Weights of a small audio captioner: batches of 128.
Rows from block 4 of the audio encoder of a small audio captioner, named by matrix and row number. Rows with one number belong to one channel. Each number is 128 + 24 x the weight over its row's rms, rounded and kept within 0 to 255. All counts start at 0. After the name is the row's rms in percent of the matrix's.
After each channel's rows are labels from the 100 clips, of 14976, where the channel reaches its highest value: "peak on" is the class under the peak; "responds to" is what is common among them. Only what is clearly more common there than usual is listed. The data: synthesised sound scenes: up to three everyday sounds over a background. In brackets: how many of the 100.
# convs1: first pointwise conv (encoder.blocks.4.convs.1.weight, 144x96x1), inputs 0-95
# convs3: second pointwise conv (encoder.blocks.4.convs.3.weight, 144x144x1, transposed), outputs 0-143

convs1.133 097 [112 102 158 130  95 125 125 100 118  92  86 140 173 129 119 130 181 129 116 129 156 137 135  98 107 152 139  96 114 142 117 144 161 152 110 150 119 149 117 112 120 108  87  72 123 113  98 146 108 109 107 161 120 177 111 149 132  87 128  85 153  84 138 166 118 104 105 129 160  84 165 129 122 100 130 154 122 112  96 115 140 107 122 122 137 112  75 101 102 117 140 141 140 120 119  98]
convs3.133 099 [136 125 129 144 138 113 162 144 129 129 127 109 142 102 119 120 171 109 148 123  74 117 157 129 132 115 115 187  83 173 115 159 147 159 128  88 203 103 147 132 132 117 116 191  81 140 129 155 165 107 134 126 127 104 123 102 126 123 136 159 142 177 132 109 119  92 131 136 137 162 118 130 147 126 143 135 102 141 108 120 127 177 115 145 136 150  91  79 142 114 143 132 133 103 141 146 131 118 130 133 129 157 141 132 159 141 144 150  99 138  88 168 142 121 101 119 143 166  68 107 101 114 155 104 122 139 156 143 135 140 134 147 190 133 161 113 121 106 108 168 113 148 137 127]
peak on: glass breaking (33)
responds to: glass breaking (36); first sound: glass breaking (26)

convs1.90 106 [111 127 113 119 121 152 113 104 145 165 113 138  94 128 100 150 129 117 124 138 139 103 119 157 119 120 110 140  68  85 138 151 169 148 129 147 141 103 123  93 113 121  69  99 153 128 136 128  86 117 152 125 169 147 158 138 178  89 156 104 125 116 127 168 122 101 153 127 135 145 103 111  99  92 113 147  94 109 121 142 178  96 145 158 160 137 112 114 158 154 122 178 141 125 125 148]
convs3.90 100 [132 149 113 121 116  79 120  48  98 112 113 159 135 125 121  91 122 104 141 118 123 137 163 116 162 140 144 130 165 130  99 104 147 153 101 115 140 112 122 119 101 164 115 102 125 135 105 147 152 130 156  84 158 182 147 150 134  65 131 147 139  91 130 148 138 108 150 115  92 125 157 120  97 132 135 117 121  85 145 118 144 105 135 162 127 115 130 188 123 111 112 160 147 120 120 193  95 145 148 154 117 118 119 147 125 129 137 113 143 160 115 146 128 108 104 101 120  99 104 151 152 144 114 109 129 124 110  84  92 113 177 137 103  90 126 133 118 131 136 129 108  71 122  97]
peak on: coin spinning (27)
responds to: coin spinning (27)

convs1.38 100 [161 138 150 139 125 100 151 108  72 117 148  97 167 132  92 140 131 110 138 132 144 101 102  96 106 105 120 172 124 129 143 162 156 131 167 111 118 102 119 145 154 117 132 169 139 143 107 161 167 157 104 144 121 139 167 106 116 120 122 138 104 139 112 109  99 134 136 122 125 108 146 155 105 170 124  95 101 161 128 144 105 116 141 167 111 122 140 151 141  90 123 106 140  48 153  99]
convs3.38 100 [176 115 132 139 124 134 103 170 160  98 134 134 114 125 110 146 161 105 155  77 122 137 137 111 118 130 134  90 145 106 119 117  95 123 151 108 130 109 123 131 151 111 152 109 139 128 124 119 124 117 135 136 166 127 167 126 116  80 140 100  93  91 137 177 140  93 143 122  83 107 119 118 153 106 153 111 128 152 128 124 149 130 152 133 156 169 155 196 121 141 118 108 111 115  91  99 122 145 145 167 104 147 112 102 157 132 144 157 138  97 135 141 176  97  90 174 115 106 101 136 153 141 150 107  84 134 158 143 118 115  91 101 140  95  83 140 170 145 149  78 150 145 127 142]
peak on: laser zap (49)
responds to: laser zap (52); first sound: laser zap (42)

convs1.136 106 [140 108  95 102 140 108 157 153  97 123 138 122 135 153 149  98 149 120 176 112 122 162 104 112 115 140 126 117 123 156 115  96  99 118 121  80 101 109 130 108 118 184 134 109 154 134 157 137 150 121 151  99 104 122 136  96  83  91 129 129 118  95  94 105 122 165 132 127 158 133 140 118 127 170 155 174 135 102 156 106 192 142 138 131 141 132 116 131  80  78 142 142 136 111 106 105]
convs3.136 105 [117 106 157  70 129 171 119 138 120 127 137 138 103 179 132 136  91  76  94 128 112 148 128  81 116  96 120 147 155 146 124 108 128 156 171 121 143 166 133 113 120 105 164  88  75 159 113 102 170 142 136 140 124  92  94 132 139 144 124 134  70 109 113 137 112 130 115 147 122 145 158 105 114 128 121 130 104 123 166 147 137 154  80 161 114 100 103 151 136 113 123 132 126 100 138  96 100 160 111 103 153 121 164 106 153 110 124 158 110 130 145 122 129 164 111 145  76 120 122 149 126  98 150 106 152 119 128 108 166 112 131 155  90 128 114 125 104  95 100  83 109 141 123 160]
peak on: glass breaking (37)
responds to: glass breaking (40); first sound: glass breaking (26)

convs1.74 085 [131 145 151 140 139 119 147 123  98 109 127 133 131 144 128 136 103 129 122 111 123 163  90 127 138 190 149  95 101 145  99 150 107 107 127 121 148 117  89 129 124 112 116 145 136 127 120 137 109 116  90 122 135 148 144 131 132  54 139 126 152 139 122 118 142 164 161 129 160  89 127 171 122  79 110 124 110 142 115 110 137 165 108 168 127 106 106 137  88 117 225 161 142 129 115 132]
convs3.74 088 [128 125 171 124 127 131 152 132 152 147 153 135 120 128 146 122 158 166 166 142 147 124 126 124 142 142 139 110 115  69  90  67  81  67 160 139  86 142 153 119 116 132 131 101  72 125 154 117 132 118 123 128 122 108  93 101 123 132 116 138 123 149  93 139 108 121 133 155  98 129  84 143 150 139 123 136 119  52  94 158 107 165  93 125 121 149 111 127 128 147 115 168 127  99 125 139 130 165 133 121 124 156 112 124 133 169 124 169 101 129 154 140 157 147 135 138 134 125 127  82 110 102 157 134 118  81 148 107 144 108 138 105 161 167 115 111  80 117 113 160 141 157 134 156]
peak on: laser zap (31)
responds to: laser zap (44); first sound: laser zap (30)

convs1.5 096 [128 114  89 128 110 134 119  88 112 139 132 151 148 134 108 154 164 126 147 115 143  75 146 148 136 151 133 118 136  90 157 140 113 151 121 132  89 124 140 115 130 139 142 157  92 101 160 105 129 149 119 120 150 127 117 117 118 119 136 152 174 152 163 119 158 163 108 116 164  67 137  84 117 110 158 139 157 175 116 130  85 118 100 136 122  96 159 130 192 146 159 135  94 158 135 141]
convs3.5 098 [186 113 151 134 117 105 138 140 120 107 155 167 126 146 127 148 159  98 151 110 135  98  96 105  79 132 142 132 135 129 110 173 146 124  99 141 116 117 119 127 139 140 136  99 102 144 159 128 112 112 119  91 109 112 122 135 119  83 123 106 117 114 165 141 112 127  89 126  62 127 126 131 112  65  95 115 102 174 140 121  72 132  83 164 151 150 115 137 134 131 125 118 136 149 168 115  63  87 108 156 127 132 141 106 144  96 162 166 153 155 118 103 156 150 123 145 147 146 118 115 122 129  91 126 122 104 137 114 159 154 159 122 129 148 109  98  89 155 132 126  94  99 112 113]
peak on: door slam (46)
responds to: door slam (48); first sound: door slam (42)

convs1.77 104 [105 135 102 115 101 106 151 128 133 149 160 133 130  69 147 134 119 154 145 181 126 143 112 101 131 106 144 101 163 163 131 158 133 128 151 119 135 162 161 107 113 123  47 108 141  85 117 154 111 124 119 156 101 144 168 167 124 104 107 113  93 121 140 109 125 124  87  97 131 144 141 156 101 163 101 126 130 115 146 154 121 108 160  99 136 150 154 135 108 116 169 130 148 127 128  91]
convs3.77 106 [154 147 109 142 112 147 117 108 141 143 128 154 118 127 137 134 147 122 140 142 159 113 105 117 116 183 172  77 156 145 134 151 169  89 125 127 104  70 113 152 107 146 144 146 152 145 143  87 135  96 149 134 190 137 144 163 102 140  78 104 117 110 113  93 129 153 121 119 163 135 137 123 148 133 152  99 109 133 137 132 131 129 120 123 127 129 113 179 100 151 136 119  95 152 128  99 142 107 117 110 131  94 125 108 139 152 122 150 131 125 106 111 106 158 164 113 118 109 170 175 121 107 122 155 120 134 129 162 104 165 204  91  65 147 104 113 119 134 116 131  90 138 123 124]
peak on: spray hiss (26)
responds to: spray hiss (32)

convs1.8 104 [ 94  99 124 135 110 119 137 117 124 100 126 143 138 153  75  97 109 116 113 135 122 124 141 153  68 111 141 113 124 123 112 152  98 114  79 105 142 189 143 100 148 141  88 101 121 128 146 125 101 137  89 157 101 129 126 156 170 106 119 170 160 107 158 110 117 133 157 128 180 149 125 106 119 108 127 132 166 148 145 147 156 155  94 144 139 106 127 126 160  85 120 144 103 150 122 159]
convs3.8 100 [150 100 118 124 151 101  94 106 111 161 104 143 107 134 117 136 104 127 125 140  96 137 141 101 115 109 118  79 142  78 169 137  96 142 110 127 127 155 108 126 111 101 107 124 192  82 120 149 130 202 164  88 139 134  64 139 121 148 134 122 136 144 128 180 119 193 147 117 124 130 136 166 134 111 151  96 121 133 125  77 151 135 117  86 136 144 121  99 110 136 120 122 125 131 119 112 152 102 106  93 159 112 118 112 151 136 152 104 120 126 125 151 138 131 119 126  86  97  98 119 147 115 131 134 154 105 123 121 143 161 165 115 135 117 118 123 115 114  98 155 169 130  69 139]
peak on: glass breaking (49)
responds to: glass breaking (51); first sound: glass breaking (38)

convs1.83 094 [140 133 155 127  88  73 141 109 135 113 165 146 143 154  82 142 111 131 109 116 118 176 118 129 137  98 135 111 140 148 116 115 111 154 102 129 149 143 147 151 105 114 127 162 154 121 125 103 142 155 107 140 137 137 138 154 135 133  96 122 141 160 122 131 140 157 139 150 182 118 117 106  63 115 174  74  89 139 107 162 117 132 121 158 142 113 154 177 152 144 142 126 117 173 122 170]
convs3.83 100 [165 103 137  69 102  90 129 171 129 149 124  96  87 121 133 122 129  82 114 142 100 148 128 105 108 113 126  98 180 161  93  75 115 104 106 148 103 112 100 117 161 104 111 109 119 100 140 117  99 142 118  90 103 128 135 109 121 160 113 160  93 103 151 133 124 108  99 106 126 147 105 104 114 148 151 156 114 136 153 104 128 121 104 163 132 126 140 115 104 152 119 151 104 151 132  94 137 108 134 123  89 150 138  73 171 118 109 151 138 115 138 109  89 174 113 118 110 115 128 105 143 136 159 119 119 170 133 106 112 140 180 108 121 114 132 172 112 139 159 132 125 117  80 162]
peak on: glass breaking (57)
responds to: glass breaking (68); first sound: glass breaking (52)

convs1.32 090 [158 168 126  92 121 118 102  99 171 135  88 143 151 141 110 114  95 110 147 115 139 135 150 141 151 125 164 143 128 113  97 112 119 149 138 105 138 107 118 128 110  86 103 111  76 184  82 126 115 119 159 141 140 120 129 115 162 142 117 126 132 113 126 186 107  58 135 134 123 104 137 159 100 109 155 155 140 111 149 143 140 136 142 143 111 126 134  99  96 163 136  95 158  90 150 112]
convs3.32 095 [148 147 121 156 127 158 131 163 138 131 114  90 161 141 140 134 133 135 134 128 184 156 103 158 127 134 156 148 128 199 115 152 168 172 117 119 105 118 116 175 156  98 102 102 116  84 113 145 158 118  79  94 110 178 130 150 160  92 117 125  87 105 167 140 147 125 139 107 125 164 155 124 136 110 130  82 154 113 113 111 134  92 150 176 125 129 119 114 163 117 170 122 138 120 128 160 124 111 132 119 127 125 126 169 127 120 105  97 114  90 120 151 160 131  99 122 139 158 157 115  81 129 123 142 127  99 133 143 129 179 131 157 136 130 119 138 154  87 139 162 146 129 142 121]
peak on: door slam (32)
responds to: number of sounds: 1 (88); background: none (79); door slam (41); first sound: door slam (39)

convs1.112 097 [ 91  94 128 108 151 146 127 180 153  83 121 157 110 124 127 141 140 129 145 109 122 146 121 156 118  99  70 124 118  94 117 135 160 145 141 139 107 122 130 155 104 108 153 125 163 105 148 130 196  99  96 132  82 186 153 106 131 129  99  92 108 109 123 143 108 125  70 140 153 125 139 142 124 149 164  94 143 135 128 127 124 154 124 150 101 131 119 123  95  89 148 122 110 145 104 123]
convs3.112 100 [160 165 171 134 114 175 156 154 122 131 154 123 120  78  97  93 122 161 111 148  89 149 136 126 135  90 121 122  99 105 129 146 167 119 149 111 118 127 124  99 169  98 134 131 141  94 125 149  88 138 145 131  93 116 173 156 135 118 134 127 199 112 110 122 158 170  90 139 158 132  80 128 140 145 136 133 179 101 142 116 130 139 115 126 107 163 152  65 129 113 117 120 159 112 131  78 106 131 173 140 138 146 115 126 156 113 127 143 143 142 118 109 167 147 146 118 153 162 141 121 139 109 161 122 122 139 116 112  83 132 147  95 141 152 119 130 138 162 111 143 146 110  89 120]
peak on: whoosh (75)
responds to: whoosh (76); first sound: whoosh (64)

convs1.125 100 [125 117 140 123 193 117 144 109 155 143 155 159 102 114 139 125 113 141 105 190 135 117 163 143 124 122 122 119 115 130 123 180 129 148 123 127 121 171 133 143 113 154 128 136 136 105 127  84 111 126 137 126 145 148 149 115 135 135 129 105 124 200  79 111 133 184 137  99 107  68 112 159 134 156 118 128 175 100 105 142 126 155 111 144 124 160 123 124 138 120 174 132  91 115 134 140]
convs3.125 099 [125 112 114 140 165 149 131 157 151 107 134 162 120 175 135 156 114 151 139 140  88 130 105 132 171 135 106 121 124 121  70 108 131 112 129 163 117  90 118 137 172 134 130 151 124 123 128 133 131 151 116 162 145 146  92  73 115 143  73 119 128 149 127 112 138  94 126  98  69 130 110  54 123 109 101 115 141 109 126 127 129 147 134 132 134 125 110 118 147  99 101 147 105 128 115 124  84 164 107 133  96 110  99 131 171 160 124 104 110 114 159 122 114 165 128  95 109 125  64 144 104  97 161 127 103  93 114 135 159  85 103 136 101 105 163 121 107 134 126 113 146 102 108 114]
peak on: explosion (25)
responds to: thin (high-pass) (67); explosion (27); background: electric buzz (27)

convs1.52 099 [113 125 129 116 146 127 126  93  88 155 142 104  93 108 160 102 128 149 150 134 130 166 127 120 109 123 120 127 139 103  91 171 162 122 126 143 111 119 143 119  96 128 137 153 144  66 119  69 127 105 154 152 128 154 163 128 125 107 160 159 148 117  79 117  82 116 114 110 101 111 106 153 139  88 104 147 137 102 147 132 118 121  98 140 149 104 128 126 107 169  96 159 164 111  76 114]
convs3.52 099 [149 115 129 155 109 113 154 112 113 131  69 147 101 135 121 117 130 141 113 118 155 104 142  81 133 128 120  75 151 165 109 100 169 127 113 132 130 147 120 138 155 147 152 171 134 129 124 105 136 171 114 103 107 109 181 117 121 132 118 181 168 150 134 112 121  87 130  81 119 114 140 103 149  99 114 158 114 101 104 149 156 153 143 131 107 159 181 119  92 142 108  74 124 137 117 166 117 100 112 173 125 111 127 150 167 106  87 139  91 139  96 107 121 183 103 134 118 106 149 102 124 143 168 130 123 125 129 118 111 124 136 111 128 114 118 134 116 114  89 108  90 130 116  85]
peak on: coin spinning (26)
responds to: muffled (low-pass) (37); coin spinning (33)

convs1.105 099 [134 153  94 150 106 133 136 112 167 133 117 137 173 152 140 114 141 155 129 123 130 132 100 104 132 110  93 135 104 181 169  96 119 153 131 153 119 112 181 116 148 135 147 150 149 140 149 106  98 125 100 102 131 130 114 114  76 159 134 108 105 157 132 143 141  99 145 108 135 142 148  96 143 137 109 135 152 143 150  98 132 137 174 142 188 144 137  83 166 118 133 132 140  67 102  96]
convs3.105 089 [136 119 124 130 155 142 183 134 127 154  89  67 153 124 121 122 156  74 142 141 155 111 142 157 163 104 125  91 156 113 147 117 119 114 116 110 104 116 157 120  86 110 138 110 139 122 142 119 131 141 123 132 182 180  85  87 147 134 177 124 145 116 103 123 168 107 143 143  72 129 146  82 158 136 137  96 134 146 100 130 116 139 155  89 151 103 136 153  87  83 126 162 147 101 102 164 112 140 147 140 158 141  86 115 110 167 165 126  95 118 131 122 115 103  90 134 148 130  96 114 149 103 120 131 123 121 105  97 120 145 116 153 107 123 115 150 116 159 144 126 130 130 150 146]
peak on: door slam (28)
responds to: door slam (31); first sound: door slam (26)

convs1.88 112 [144 104 117 144 107  94 142 126 118 119 180  72 136 122 126 122 128 145 151 127 109  90 120 108 139 144 115 134 107 157 149 137 120 198 132 121  94 142 106 149 143 186 149 138 114 122 139 138 157 141 132 119 121 126 102 138 107 123  78 116 167  99 123  53 135 146  97 128 153 147 165 136 121 120 171 120 123 150 153 103 147 121 132 103 100 161 150 126 138 107  90 134 164 100 110 116]
convs3.88 097 [139 116 106 129  82 141  79 128 135 141 123 111 119  83 170 169 106 148 117 133 184 123 124 138 129 117 132 152 139 113 161 157 130 150 108 144 129 126 132 121 123 159 132 130 115 116 143 132 101 164 151 147  89 115 128 127 108 127 118 154 131 153 122 133 143 144 151 133 170 139  90 118 130 207 159 123 159 160 150 129 150  92 144 125 139 159 164 148 105 182 125 160 151 100 143 146 127 127  96 103 154 143 111 117 148 162 134 111 118  82 110 124 117 139 161 180 137 124 138 132 131 155 130 142 119 121  90 125 143 151  66 140 151 120 198 136 149 128 129 161 124 116 118 187]
peak on: church bell (34)
responds to: church bell (35); first sound: church bell (30)

convs1.1 097 [143 196 106 126 136 143 142 107 119  97 132 148 107  92 120 158 138 136 130 166 128 100  90 133 126  98 132  92 116 126 121 127 120 100 137 123 115 127  96 143  77  98 164 112 129 114 133 118 117 120 127 168  82 127 145 127 176 135 110 160  57 122 127 177 108 134 149  98 126 122 139 165 111 138 127 144 114  89 132 158 146 142 188 142 118 144 137 126 119 166 161 125 139 145 101 150]
convs3.1 096 [168 123 151 116 146 134 143 133 136 134  62 149 139 100 118 131 108 119 134 101 140 109  71 118 119 107 130  98 117 157 114 117 158 112 134 123 101 117 116 112 144 144 139 121 134 127 152  67 138 116 172 107 129 120 137 108 127 130 134 113 141 118 143 100  57 157 150 117 139 143 105 112 184  95 134 109 125 130 123 136 133 136 109 124 117  99  95 132 175  90 150 138 157 167 140 105 132 120 102 101 153  95 120 153 167 170 130 114 136 130 186 134 149 140 129 126 107 153  69 120 111 148 153  98 138 143  89 121 111  60 153 151 123 137 143  99 154 149 105  89 120 100 119 151]
peak on: door slam (32)
responds to: door slam (37); first sound: door slam (32)

convs1.86 096 [110  95 135  99 140 107 147 107 142  73 156 141 109 108 167  68 107 146 132 122 117 115 140 150  54 118 129 143 144  96 115 153 158 168 140 139 161 130 109 116 106 133 147 115 131 132 118 160 112 142 131 179 140 146 139 131 140 158 145  89 126  83 137 177 153 114 127 132 144 100 130 137 117 149 101 141 148 156 100 128 187 146 113 138 101  95  94 109 143 117 141 107 111 127 124 135]
convs3.86 098 [134 130 180 115 129 100 120 129 141 111 187 118 138 129 136 141 163 123 130 124 122 128 132 152 141 167 108 115 132 111 140 106 124 129 185 114 146 147 167 125 147 178 161 127 171 155 151 146 133 135 118 136 159 133 150 181 181 100 159 139 123 143 152 166 151 112 153 128 115 150 137 143 109 120 138 169 131 121 111 152 128 109 104 104 105 102 103 159 172 154 124 128  92 105 172 173 100  92 128 150  91 122 140 104  80 111 131 155 178 140 154 134 116  82 167 107 126 128 137 143  91 128 152 128 115  93 128 119  94 173 123 146 165 109 139 148 136  97 144 141 140 127 132 139]
peak on: explosion (39)
responds to: explosion (41); thin (high-pass) (39); first sound: explosion (30)

convs1.9 099 [138 111 139 151 140 164 143 206 128 137 114 129 108 144 147 127  89 138 100 122 127 166 101  80 132 140 118  87 103 118 130 148 168 167 174 127 126 146 120 159 134 110 135 145 127 158 146 131 168 143 175 108 176 134  77 146 108 164  87 122 120 101 146 138 137 104 153 109 112 111 126 132 142 141 140 157 116 112 148 103 104 152 139 125  95 126 167 123 136 128 123  91 137 105  96 112]
convs3.9 101 [ 91 146 143 166 113 125 101 114 128  86 101 124 104 127  99 152  80 125 162 140 174 147 142 129 128 148 125 148 160 119 119 108 112 108 140 124 150 128  80 140 107 109 125 162 123 127 128  98 128  56 114 151 150  65 172 137 135 117 148 129 148  56 105  88 123 100 129 117  97 137 119  93 115 136 109 152 132  90  96 149 121 137 110  89 109 127 131 142 128 172 142 149 145  91 133 160 151 129  96 158 122 136 113 124  62 116 114 133 136 174  95 159 130 128 117 158 117 110  98 102 136 109  77 119 136 146 132 149 100 118 111 133 134 126 128 151 119 133 156 113 129 126 119  95]
peak on: laser zap (58)
responds to: laser zap (61); first sound: laser zap (43)

convs1.100 096 [137 117 147 108 135 164  67 151 118 101 128 151 108 122 127 122 124 145 186 130 168 127 115 125 143 125 105 143 139  83 101 150 146  93 128 126 148 126 106 136 109 149 138 154 133 114 124  58 157 138 148 164 145 128 215 112 146 110 105  95 158 135 192 142 155 119 128  95 156 149 119 130 142 146 129 127 132 132 110 151 133  95 139 132 139 127 105 119 120 111 161 116 161 115 140 121]
convs3.100 104 [185 118 128 134 170 145 101 126 120 176  73 116 137 121  94 116 120 101 159  94 119 121 171 111 125 121 116  94  87 115 137 148 105 122 119 108 112 109 112 132 127  98 131 116 132  79 147 150 127 150 104 112 148 116  90  94  68 116 121  94 124  99 128 131  99 129 113 168 142 104  98 148  89 131 115  99 133 131 146  98 136 182 127 106 163 187 125  98 113 134 138  94 132 112 118  92 156 132 112 131 123 163 158 149 146 106 130 125 134 123 155 158 134 140 124 100 135 124 128 127 148 103 141 133 144 122 140 114  99 104 129 204 121 120 190 123 148 105 144 122 145 155  99 115]
peak on: mooing (53)
responds to: mooing (56); first sound: mooing (37)

convs1.91 101 [135 123  97  92 106 107 145 112 154 118 126 104 116 145  99  89 127 121 127 145 148  86 131  58  55 157 136 173 101 111 142 132 126 120 166 116 160 128 175  91 125 125 134 127 151 109 153 161 129 126 138 121 160 143 130 126 108 113 121 122 111 143 117 107 134 134 139 127 163 108 156 164 102 157 150  70 152 169 123 133 119 109 139 110 125  88 133 115  75 130 132 128 131 145 102 128]
convs3.91 111 [ 77  93 149 109 136 157 163 151 130 113  91 126 120 120 112 100 127 152 129 130 148  97 155 131 130  73 158 140 116 134 139  88 132 158 109  81 144 104 157 108 119 174 134 137 122 126 152 140 126 151  87 117 122 131 100 178 119 102 128 128 160 170 139 131 151 131 162 142 147 109 107 149  93 105 163 137 166 108 140 103 113 137 146 128 154 109  72 130 138 113 135 177 164 156 122 148 152 124 157  96 165 155 137 130 157 180 141 145 118 130  94 133 124 157 103 125 139 147 105 149 140 170 116 119 165 108 134 132 121  96 116 181 152 169 111 124 152 123 142 137 173 147 127 115]
peak on: glass breaking (47)
responds to: glass breaking (50); first sound: glass breaking (32)

convs1.54 100 [154 132 185 124  91 169 116  91 100 100 127 150 150 136  91 135 164 140 125 114 113 142 130 115 128 145 171 168 130 148 157 122 138 157 153 125 151 121 147 105  96 139 110 134 131 120 154 106 122 162  91 109 163 121 150 132 181 187 167 137 184 122 123  97 114 116 112 152 168 110 145 125 134 116 134 154 119 114 140  75 109 120 139 127 121 142 123 125 114 153  92 107  98 158 145 126]
convs3.54 103 [ 88  80 113 113 140 145  68 121 178  92 178 153 128 150 107 145 139 178 153 121  89 133 136 148 108 153  98 137  91 120 127 169 185 109 135 140 120 135 105 113 118 120 151 133 151 134 123 128 107 129 179 139 112 113 111  94 136 119 107 106 123 127 144 112  92 111 136 145 113 159 102 101 122 132  90 137 105 143 176 132 147 120 125 148 107 129 117 102 107 111 153 142 134 142 178 124 122 142 164 140 173 151 160 123 200  91 109 118 148 130 124 157 126 126 128 108 138 121 154 146 170  96 116 108 125 127 151 154 144 158 168 134 144 117  86 130 112 128 161 145 110 136 142 157]
peak on: water drop (25); glass breaking (25)
responds to: background: none (70); glass breaking (29)

convs1.84 099 [128 135 134 116 126 136 147 125 127  85 121 125 163 121 105 167 147 121 124  98 107 133 139 137 135 153 129 142 116  99 188  88 136 113 158 117 130 146 198 123 106 108 127 114 111 154 106 177 119 161  88 181 122 119 144  99 150 136 118  97 112 130 136 122 143 174 149 122 118 131 115 146 151 158 121 118 157 170 149 139 129  82 102  57 113 150 127 106  96 154 119 129  98 117 135 121]
convs3.84 101 [150 173 176 142 112 115 102 166 144 121 184 140 161 142 136 127 107 132 135 140 126 141 120 154 145 125 105 143 103 141 158 184 126 142 156 130  96 152 184 123 129 114  87 143 131 139 137 135 148 146 156 130 106 110 131 136 115 146 112 100 143 166 135 137  92 133 166 123 148  94 155 133 156 139 126 131 144 154 101 156 138 110 125 109 135 166 156 138 178 145 138 125 190 114  95 140 131 121 170 173 144 137 135 146 142 148 153 174 167 137 123 140 153 122 140 109 120 185 177 142 129 130 146 133 133 158  97 164 129 139 114 146 105 158 126 167 159 112 155 180 127 117 138 160]
peak on: laser zap (47)
responds to: laser zap (49); first sound: laser zap (32)

convs1.66 107 [ 68 129 106 157  94 107 151 129 126 133 176 145 130 138 116 120 122 156 134 125 118  98 131  72 146 142 120 126 164 134  77 141 146 125 158 177 115 132 116 140 109 162 123 102 112 121 100 103 157 114 145 130 136 150 185 114  86 113 192  71 118  98 114 130 129 101 136 150 145  82 155 117 145 127 138 144 127 107 143 127 117 151 162 127 113 143 112 124 138 151 148 135 133 152 168 133]
convs3.66 100 [147 115 122 121 128 129 132  90 124 124 142 137 142 126 149 130 159  99 146 112  71 135 152  92 153 158 126 137 112 139 133  80 103 114 131 117  91 144 120  87 120  85  81 141  85 130 149 131 108 103 131 191 129 144  89 120 149 122 115 110 129  91  77  98 139 101 130 129 158 106 185  78 167 130  92 160 119 115 125 176 117 107 123 113  78 141 116 129 159 116 127 124 134 116 151 138 125 144 107 129 144 115 114 132 122 104 113 117  97 149 112 113 169  87 106  90 151 117 121 146 120 144 151 151  69 130 127 136 129 174 117 150 171 107  98  98 120 133 160 106 148 144 127 117]
peak on: whoosh (42)
responds to: number of sounds: 1 (71); background: none (51); whoosh (43); first sound: whoosh (40)

convs1.70 099 [122 164 100  92 102 123 144 141  98 134 132 152 117 108  84 129 101 140 142  65 139  99 105 143 142  97 136 187 114 137 129 164 137  92 119 139 126 169 114 104 102 143 131 130 109 115 153  84 116 111 139 108 100 114 155 119 118  80 114 125 107 153 143 125 149 110 123 111 137 129 147 134 160  91 126 183 131 113 131 130 145  92  92  97 115 145 119 105  93 137 124 121 183 146  92  98]
convs3.70 101 [ 91 100 104  73 192 121 154 161 108 124 134 143 118 124  96 108 116  97 105 105 119 156 127 153  98  93 126 141 139 104 116 113 117 159 111 136 150 115 138 133  78  98 124 112 127 144 134 134 156 169 137 122  86 112  77 133 113 160 113 147 118 103 180 124 131  81 152 100 101  92 158 160 114  98 124  73 128  99 148 145 102 126 124 120 138  85  90 136 120 139 129 145 114 156 149 152 111 131 145 155 117 104 103 169  96 121 151 109  90 142 137 165 108 111 170 134 141 123 141 157 152 101 113  98 147  87 115 121 129 122 131 145 122 140 105 115 112 111 109 153  82 121 133 159]
peak on: mooing (45)
responds to: number of sounds: 1 (63); background: none (47); mooing (45); first sound: mooing (40)

convs1.37 097 [163 135 107  95 103  96 119  94 148 118 122 107 132 136 101  91 142 116 117 111 166 122 132 123 140 111 136 133 131  80  79 147 126 128  86 123 127 102 153 144 103 150 132 118 122  90  96 153 155 150 170 109 153 129 178 115 114 131 148 131 134 164 171 162 152 142 143 102 171 114  95 155  93 148 101 141 137 160 113 172  91 175 135 135 153 110 107 114 157 134  96 112 135 115 133 146]
convs3.37 099 [174  92 159 136 128 162 160 102 150 112 127 113 115 166 121 142 137 104 150 134 122 112 139 112 119 139 112 158 124 104 119  80 117  74 126  79 114 143 123 159 104 111 112 143 132 126  94 146 121 147 130 130 107 170 132 124 104 125 143  80 130 145 117 110 150 115 112 162 166 103 152 123 150 154 142 122 133  91 142 170 191 123 161 106  94 119 116 102 157  97 158 153 126 125 140 115 161 142 143 118 117 128 130 154 110 151 149 115 131 138 105 110  95 111 114 117 142  95 148 113 120 134 200  78 134 152 158 139 110 135  99 111 104 137  91 157 182 126  97 104 157 124  84 114]
peak on: door slam (32)
responds to: door slam (70); first sound: door slam (47)